{
  "model": "image embedding model",
  "dataset": "flat shapes of many kinds, plain or patterned, on busy backdrops",
  "train_examples": 97500,
  "image_size": 32,
  "crop_scale_min": 0.8,
  "horizontal_flip": false,
  "translate": 0.06,
  "color_jitter": 0.1,
  "targets": ["count"],
  "num_classes": 6,
  "embedding_dim": 192,
  "arch": "coatnet",
  "norm": "layernorm",
  "norm_position": "pre",
  "activation": "quick_gelu",
  "mlp_ratio": 3,
  "head_dim": 64,
  "fused_qkv": false,
  "qk_norm": false,
  "parallel_block": false,
  "inner_norm": false,
  "patch_size": [2, 2],
  "depths": [3, 3, 3],
  "widths": [48, 96, 192],
  "am_softmax_margin": 0.3,
  "am_softmax_scale": 16,
  "init": "trunc_normal_002",
  "residual_init": "none",
  "optimizer": "adamw",
  "lr": 0.001,
  "beta1": 0.9,
  "beta2": 0.999,
  "eps": 1e-08,
  "grad_clip": 0.5,
  "gradient_centralization": true,
  "steps": 17400,
  "batch_size": 256,
  "epochs": 45.7,
  "lr_schedule": "cosine_restarts",
  "final_lr_fraction": 0,
  "warmup_steps": 340,
  "weight_decay": 0.1
}
Rows from block 6 of a small image embedding model, named by matrix and row number. Rows with one number belong to one neuron. Each number is 50 + 12 x the weight over its row's rms, rounded and kept within 0 to 99. All counts start at 0.
After each neuron's rows are labels from the 100 images, of 14848, where the neuron reaches its highest value: "responds to" is what is common among them. Only what is clearly more common there than usual is listed. The data: flat shapes of many kinds, plain or patterned, on busy backdrops.
# fc1: MLP up (model.blocks.6.mlp.fc1.weight, 576x192), inputs 64-127
# fc2: MLP down (model.blocks.6.mlp.fc2.weight, 192x576, transposed), outputs 64-127

fc1.176:68 41 63 38 57 39 43 40 43 66 56 73 67 54 48 38 65 52 60 57 38 53 50 62 46 54 73 20 41 50 64 47 54 60 63 50 50 42 50 61 51 50 32 33 53 45 46 70 53 51 41 46 54 29 40 56 59 50 69 50 50 46 58 40
fc2.176:47 40 56 67 78 46 47 60 33 41 57 52 33 49 41 48 58 48 72 53 37 32 52 48 46 30 55 42 63 56 37 69 48 35 41 56 68 34 58 80 53 59 59 45 56 73 42 54 72 55 43 52 53 81 50 50 37 34 47 58 42 70 30 75
responds to: count: five

fc1.220:63 48 57 45 50 37 52 45 35 69 46 62 57 57 45 47 60 74 47 63 34 64 57 45 40 75 59 35 46 58 65 40 48 53 58 45 42 52 61 68 40 55 45 33 46 46 40 60 53 58 43 55 57 32 49 44 44 55 57 48 71 37 61 57
fc2.220:45 45 62 74 74 52 41 54 46 42 61 51 51 27 43 58 54 55 77 45 44 28 50 43 58 30 61 51 59 61 58 60 50 48 29 48 60 49 45 69 42 68 62 43 45 71 60 56 66 65 45 59 60 44 43 44 45 46 58 81 55 31 38 52
responds to: count: five

fc1.138:68 49 64 33 61 42 60 35 38 66 67 62 72 53 46 37 49 37 50 44 38 49 40 62 59 61 65 29 48 48 55 40 56 58 55 52 41 46 61 50 55 41 42 30 49 48 44 55 50 60 48 52 59 46 43 49 57 51 60 29 59 47 63 62
fc2.138:46 47 45 50 67 56 25 44 58 28 57 53 56 39 51 67 71 28 65 61 58 47 25 63 46 32 62 63 51 44 21 80 41 62 56 38 39 57 40 75 39 27 49 61 52 50 47 32 74 55 48 47 65 37 41 60 28 44 54 41 55 57 42 76
responds to: count: one

fc1.325:71 42 66 48 48 42 52 53 44 69 56 61 56 62 39 41 62 74 47 64 35 55 58 47 44 69 69 27 45 50 55 38 53 52 53 49 44 42 45 60 51 62 39 32 52 47 45 64 62 53 35 42 58 37 53 55 48 45 69 55 70 42 65 49
fc2.325:49 51 61 72 79 38 53 47 43 47 58 56 57 36 48 44 47 50 60 45 40 39 56 40 49 33 63 55 64 53 41 46 52 50 52 60 60 28 52 78 46 73 61 48 60 83 43 57 50 50 27 45 46 53 43 40 48 43 72 63 48 52 54 63
responds to: count: five

fc1.484:61 56 49 28 69 49 46 40 43 64 68 44 52 47 51 31 58 49 33 37 43 63 39 51 37 57 53 43 47 49 57 16 53 66 57 57 38 41 34 58 51 54 47 47 55 43 44 51 53 56 37 47 46 39 51 41 36 65 68 33 78 40 58 65
fc2.484:49 39 50 47 60 49 43 61 52 41 62 45 30 38 56 45 47 58 43 56 56 51 24 42 41 50 49 48 47 49 49 13 55 65 47 72 39 13 41 65 44 63 52 57 75 56 45 45 21 42 37 43 56 47 58 50 40 53 59 05 54 63 40 56
responds to: count: five; green shape; frame; flower

fc1.173:58 59 47 72 54 42 55 51 39 32 64 54 37 53 36 30 33 51 44 19 45 67 50 30 37 67 60 29 65 49 53 42 46 46 51 57 49 66 57 26 63 60 60 35 69 52 55 55 46 58 29 40 40 49 71 58 58 43 51 58 56 51 44 38
fc2.173:46 42 57 70 62 46 37 53 50 25 40 37 58 51 40 50 61 37 26 65 44 44 25 54 34 53 51 66 37 52 47 38 50 68 44 45 33 51 64 60 35 38 55 54 46 47 59 55 46 49 63 50 37 46 40 45 24 71 61 95 58 45 50 24
responds to: count: three

fc1.40:57 63 62 67 40 33 78 52 37 42 56 51 56 46 38 44 41 54 55 57 33 75 43 43 56 82 65 31 60 57 53 50 54 52 44 56 47 56 44 34 58 47 54 30 58 58 59 71 41 64 47 58 51 38 65 48 64 45 51 53 55 41 50 54
fc2.40:47 49 56 45 49 35 56 64 46 19 44 55 62 65 27 46 34 61 31 54 39 70 63 60 42 59 56 43 60 50 68 35 39 66 56 59 55 62 66 30 54 61 71 36 46 60 56 51 38 51 54 49 36 43 32 48 49 61 50 65 41 59 34 31
responds to: count: three; bar

fc1.254:65 54 64 50 43 37 56 43 33 56 59 63 38 39 41 37 48 60 56 41 32 75 61 34 48 69 73 32 47 59 57 46 49 66 50 40 47 54 45 50 41 56 44 38 64 38 53 65 52 54 30 54 43 31 79 55 64 37 72 49 63 45 52 39
fc2.254:51 38 62 49 58 35 63 57 37 52 43 51 49 49 35 50 26 78 49 55 45 28 75 40 46 41 56 51 59 56 62 54 47 62 53 59 58 50 36 57 75 88 57 30 38 65 51 65 35 48 36 60 50 69 26 41 56 48 30 25 22 45 59 55
responds to: count: two; frame

fc1.27:53 66 60 64 48 37 65 46 36 48 59 51 51 41 36 40 42 61 54 52 29 74 43 53 45 71 67 30 60 59 54 49 51 56 50 59 43 51 42 40 54 48 50 28 52 49 50 68 48 62 40 54 45 31 71 45 63 45 65 52 67 44 62 48
fc2.27:56 52 59 67 68 39 61 42 34 33 42 49 67 50 28 49 49 52 30 56 35 41 45 64 52 40 47 58 47 56 62 34 49 66 45 45 59 57 48 54 53 56 72 28 31 66 46 64 44 52 67 47 40 50 37 43 31 57 49 88 35 56 39 37
responds to: count: three

fc1.260:48 75 48 34 51 45 51 37 46 54 63 45 62 43 46 48 45 48 43 55 44 75 40 53 38 65 65 42 60 43 51 34 54 76 55 55 43 41 43 46 56 40 52 50 56 61 55 41 60 59 48 51 45 49 48 27 50 46 63 20 75 46 58 74
fc2.260:58 29 50 39 63 39 53 49 49 28 67 51 48 53 39 19 66 63 49 51 50 43 33 46 61 53 55 48 46 41 60 31 44 70 61 54 46 27 36 65 53 56 64 51 43 33 41 58 22 38 31 50 59 50 55 55 42 52 49 13 47 66 38 45
responds to: count: three

fc1.479:56 58 48 59 43 45 51 57 46 41 62 55 32 50 36 37 49 47 62 28 48 69 54 34 44 69 73 25 75 51 54 49 58 54 41 52 46 58 46 37 55 54 57 40 64 51 54 62 51 52 37 39 40 43 71 64 59 43 51 57 46 52 42 46
fc2.479:43 42 56 61 56 45 44 50 53 32 39 42 62 52 41 48 57 57 26 63 45 61 66 53 45 47 54 66 32 57 58 24 59 72 36 31 31 47 69 56 23 45 51 48 50 54 52 50 51 53 51 55 36 37 50 46 29 74 67 68 46 45 41 26
responds to: count: three

fc1.489:71 49 66 50 60 42 53 31 34 61 61 65 45 40 45 27 57 45 56 34 24 54 58 38 47 60 73 28 42 69 56 39 54 57 46 41 51 49 40 60 45 45 37 32 49 33 57 60 53 59 38 54 47 29 55 56 55 58 72 57 52 34 59 31
fc2.489:37 52 55 63 38 49 57 72 43 53 42 43 25 37 56 54 18 67 56 44 46 42 72 47 52 37 42 48 75 55 44 43 51 38 44 57 68 41 50 51 64 70 54 51 59 68 51 53 49 56 47 54 35 80 32 37 64 32 33 67 37 46 48 64
responds to: count: five

fc1.432:52 51 63 45 51 39 46 26 37 58 61 59 68 52 50 45 62 17 60 43 35 48 31 52 50 42 62 40 44 60 54 45 48 61 52 59 42 57 68 59 60 46 46 35 41 42 45 53 61 59 48 61 55 47 47 43 54 50 53 32 61 45 66 63
fc2.432:47 46 53 42 26 49 55 52 42 52 41 31 47 72 56 57 58 44 20 64 42 66 59 60 50 64 41 66 40 48 41 67 48 49 56 42 48 53 57 35 46 24 43 54 54 26 52 29 37 36 73 55 64 55 50 41 65 50 43 08 30 47 44 64
responds to: count: two

fc1.169:72 55 58 35 50 38 54 43 38 61 68 75 51 49 44 33 53 59 62 37 30 59 62 41 46 65 81 27 47 56 63 56 53 51 58 44 50 44 44 50 57 51 39 35 50 33 43 58 55 58 39 47 58 36 61 60 60 50 67 54 60 48 60 42
fc2.169:54 33 57 58 74 45 49 63 56 40 64 50 49 42 49 53 65 47 74 38 45 24 40 59 36 26 65 42 47 59 54 78 49 61 44 61 60 44 53 74 52 72 59 47 41 53 52 53 44 48 32 58 46 66 22 68 49 44 46 40 42 48 55 55
responds to: count: one

fc1.199:50 52 65 59 70 39 62 54 42 27 64 47 42 48 38 16 47 45 40 22 36 59 55 37 44 65 67 44 63 55 61 45 50 58 39 57 55 49 47 33 60 61 61 41 66 51 60 54 33 55 43 56 37 51 60 50 48 51 52 58 49 57 35 28
fc2.199:44 53 53 66 57 43 37 42 50 25 45 41 47 63 44 40 60 46 48 57 47 65 44 40 34 66 50 53 35 63 59 38 47 45 40 45 29 51 53 46 34 42 54 51 61 28 58 48 56 64 42 59 37 31 70 58 41 78 70 81 78 44 51 21
responds to: count: three

fc1.573:53 61 51 39 69 50 67 26 39 62 68 56 53 47 44 28 56 30 46 40 39 67 31 53 56 65 59 35 39 51 50 38 45 62 57 75 45 40 58 47 54 49 41 35 53 51 48 51 45 60 49 50 52 41 64 44 57 58 59 30 71 40 63 59
fc2.573:45 52 46 44 48 44 28 32 47 40 48 57 45 53 47 60 62 35 56 52 50 29 43 53 55 37 47 68 42 48 51 26 58 80 42 39 29 46 48 40 54 35 47 54 50 27 46 37 35 39 52 51 70 43 61 45 26 56 67 39 31 55 47 49
responds to: count: five

fc1.108:68 47 56 53 36 44 55 62 41 64 58 61 46 59 45 40 52 74 51 37 38 56 54 35 50 78 68 30 57 55 62 41 44 53 56 48 38 47 46 51 51 58 39 30 66 43 46 61 60 60 27 46 58 44 63 59 56 39 64 51 68 43 62 59
fc2.108:36 53 62 68 71 42 48 50 47 49 57 51 52 46 50 62 42 59 61 61 36 37 55 62 30 27 50 52 60 54 52 49 51 50 32 57 63 38 27 77 50 70 53 42 38 74 39 57 64 50 28 57 40 49 44 35 49 52 58 73 46 63 41 60
responds to: count: one

fc1.533:74 60 54 44 51 45 52 41 42 67 69 68 50 55 46 38 57 67 57 36 38 60 58 38 51 60 69 30 46 58 64 47 49 53 57 42 44 46 47 49 54 50 32 36 49 35 41 61 50 55 35 56 53 31 51 62 52 54 65 59 53 53 61 50
fc2.533:53 38 57 69 73 50 46 52 47 31 60 57 49 37 55 55 58 46 62 40 52 25 40 49 36 24 52 39 44 61 53 76 48 58 43 63 57 39 53 62 51 69 58 50 50 68 52 62 41 47 32 56 39 61 36 64 39 44 50 51 35 53 42 45
responds to: count: one

fc1.44:70 41 63 50 48 40 58 39 41 68 53 66 69 54 43 30 44 74 47 45 37 50 59 53 47 60 66 30 43 49 55 47 48 46 53 40 53 45 48 57 52 51 39 31 50 41 41 70 54 57 42 44 60 30 36 54 52 47 65 63 56 41 58 49
fc2.44:46 44 62 73 77 41 41 63 59 26 55 62 55 31 49 62 62 35 67 52 41 36 39 60 44 26 63 38 55 55 44 70 50 49 36 57 60 41 54 69 47 61 61 48 44 75 54 55 72 60 33 50 47 64 46 45 51 37 48 81 54 52 39 60
responds to: count: five

fc1.33:61 61 67 57 37 37 60 52 36 51 52 58 30 48 48 40 42 67 55 35 26 64 68 32 55 73 72 40 55 66 51 59 53 47 42 37 43 58 53 46 45 51 41 40 70 42 59 60 56 68 35 56 41 37 76 59 48 50 69 63 54 43 52 20
fc2.33:42 51 66 47 43 34 65 54 44 60 35 53 68 50 42 47 37 73 34 72 37 55 82 60 54 49 57 56 65 66 48 40 50 60 37 38 53 46 54 56 50 54 44 45 40 72 58 62 63 57 59 60 45 42 24 43 32 57 49 72 26 36 62 52
responds to: frame

fc1.491:51 70 63 62 47 37 63 44 40 46 52 53 58 37 34 58 41 59 45 54 30 81 57 47 53 76 66 34 57 55 49 49 52 60 53 60 47 55 55 42 45 51 48 34 57 65 51 72 59 57 43 54 40 30 64 39 64 52 62 46 62 37 55 51
fc2.491:57 57 62 56 50 39 68 43 35 26 47 53 64 43 21 44 43 41 42 55 40 47 58 61 55 45 56 48 51 58 62 29 42 53 44 51 59 67 49 44 64 47 67 29 36 59 53 60 50 53 64 44 53 57 42 43 50 45 46 78 39 60 31 32
responds to: count: three; bar

fc1.237:60 53 48 41 76 51 58 31 36 65 73 50 56 41 52 45 51 17 43 36 35 52 34 55 44 46 56 37 43 47 55 29 59 77 59 78 44 47 61 48 57 53 43 40 37 51 47 50 49 56 52 46 54 42 58 40 53 57 54 34 58 52 70 62
fc2.237:48 52 52 44 46 47 36 33 40 51 54 57 47 38 50 54 53 25 41 46 49 52 39 55 42 42 49 64 52 37 32 31 59 85 55 51 49 53 48 36 64 20 57 52 57 48 40 32 47 54 67 44 50 56 55 32 46 51 39 13 55 58 46 61
responds to: count: two

fc1.564:58 57 52 42 59 42 60 28 39 67 69 54 50 47 43 37 52 40 51 30 41 75 37 41 57 74 59 30 39 49 53 40 44 51 58 61 39 55 51 49 50 56 37 40 53 37 48 55 45 54 43 50 53 43 62 54 60 48 54 33 73 46 63 51
fc2.564:47 21 57 64 64 46 48 40 44 36 48 45 48 48 45 54 65 26 57 68 55 31 49 62 51 52 42 66 35 50 53 38 58 69 37 40 36 56 40 44 38 57 45 44 37 51 57 58 40 54 40 46 60 44 48 45 34 65 69 50 32 51 56 46
responds to: count: five

fc1.224:72 49 63 50 62 36 55 38 37 68 52 64 71 45 40 54 53 72 51 60 25 58 58 51 39 60 58 28 39 64 60 38 49 58 64 56 43 44 43 64 43 53 27 33 40 51 43 62 55 50 31 54 60 34 52 53 51 54 59 54 62 41 63 53
fc2.224:35 48 59 65 57 53 46 74 55 29 47 40 46 44 46 57 59 39 56 40 52 35 46 54 64 54 49 34 57 62 37 52 61 32 28 49 75 72 71 42 42 59 47 36 40 78 65 54 79 43 49 52 44 61 37 48 62 19 46 74 60 38 41 51
responds to: count: five

fc1.204:66 55 53 55 33 47 48 68 44 48 55 63 44 61 37 39 41 55 52 23 43 59 57 27 52 65 72 28 64 52 49 58 51 46 50 58 41 55 73 28 51 53 50 34 67 52 52 45 61 60 37 41 47 54 65 64 52 41 51 59 57 50 46 46
fc2.204:47 62 57 54 57 55 54 34 57 35 48 43 57 58 45 31 49 47 29 58 41 55 60 57 54 50 46 59 42 65 29 52 49 45 40 31 48 36 57 71 30 45 50 57 65 55 61 52 68 52 63 57 43 39 51 37 25 71 81 69 43 47 42 36
responds to: count: three

fc1.342:50 64 60 54 51 31 58 44 38 42 54 55 45 50 37 38 45 53 47 33 32 74 38 34 46 80 58 36 57 56 47 61 50 51 51 47 41 58 48 37 45 44 52 35 62 40 54 65 42 67 42 59 44 35 72 57 58 50 62 42 63 45 46 38
fc2.342:46 49 59 51 50 35 59 46 49 34 36 43 67 51 22 49 61 51 31 68 37 49 61 61 41 49 50 58 42 47 60 38 43 70 51 32 46 66 47 50 35 53 53 44 46 50 55 71 47 51 61 56 29 37 44 42 46 70 60 75 38 50 42 11
responds to: count: three

fc1.400:56 66 51 35 72 47 49 39 50 67 73 54 63 52 51 32 51 35 42 39 48 58 35 54 43 56 63 39 45 47 60 28 56 74 59 68 43 38 46 55 54 50 47 38 47 48 42 46 56 52 50 48 50 43 51 36 48 47 60 26 72 48 62 68
fc2.400:54 46 54 26 47 49 40 42 53 39 64 55 41 39 42 49 70 56 56 43 52 39 28 44 48 57 52 45 32 38 54 54 43 69 49 61 49 24 41 54 43 52 62 57 50 34 40 25 23 44 46 46 57 48 49 56 58 50 39 00 48 63 58 62
responds to: count: five

fc1.127:61 61 60 43 65 38 59 46 36 57 65 50 49 42 38 38 58 50 46 46 35 72 44 45 48 75 60 37 49 49 60 25 49 72 61 55 45 47 48 55 52 57 52 35 51 43 51 53 48 53 44 50 41 34 66 43 59 48 65 30 74 45 53 62
fc2.127:54 27 57 52 58 37 78 43 49 33 41 49 55 55 35 34 51 57 40 59 43 40 43 62 61 47 47 60 49 43 57 11 53 62 60 49 46 48 40 46 59 55 59 34 35 51 47 70 15 44 43 50 50 40 53 45 56 59 41 57 37 48 46 28
responds to: count: two

fc1.218:51 61 44 36 13 56 46 43 35 69 63 59 72 49 57 63 59 31 72 47 49 57 60 58 51 55 53 49 40 52 52 68 58 66 45 53 50 63 63 46 68 32 43 49 40 46 48 44 67 53 50 47 64 53 36 54 73 35 41 33 48 38 66 67
fc2.218:38 82 41 43 39 54 51 38 52 59 44 31 43 47 51 62 21 55 29 43 64 69 44 48 46 43 31 54 45 42 41 58 44 49 62 43 49 59 42 34 53 38 57 58 66 44 53 48 44 46 69 51 38 47 66 43 56 52 47 34 59 49 51 41
responds to: rhombus

fc1.219:68 49 53 51 66 49 51 27 46 71 70 66 68 45 53 39 62 49 46 47 42 51 52 53 34 43 62 28 40 59 68 36 53 62 59 61 40 45 39 66 50 54 38 41 37 41 41 61 52 49 41 49 53 28 34 51 47 63 67 47 46 40 66 48
fc2.219:52 29 52 71 48 47 50 62 49 38 50 50 35 32 44 55 56 33 34 48 41 44 48 44 50 47 45 39 73 42 22 68 43 24 60 57 65 42 65 48 63 53 48 54 53 63 57 38 43 41 70 47 51 80 29 45 51 43 44 66 52 49 39 50
responds to: count: five; ring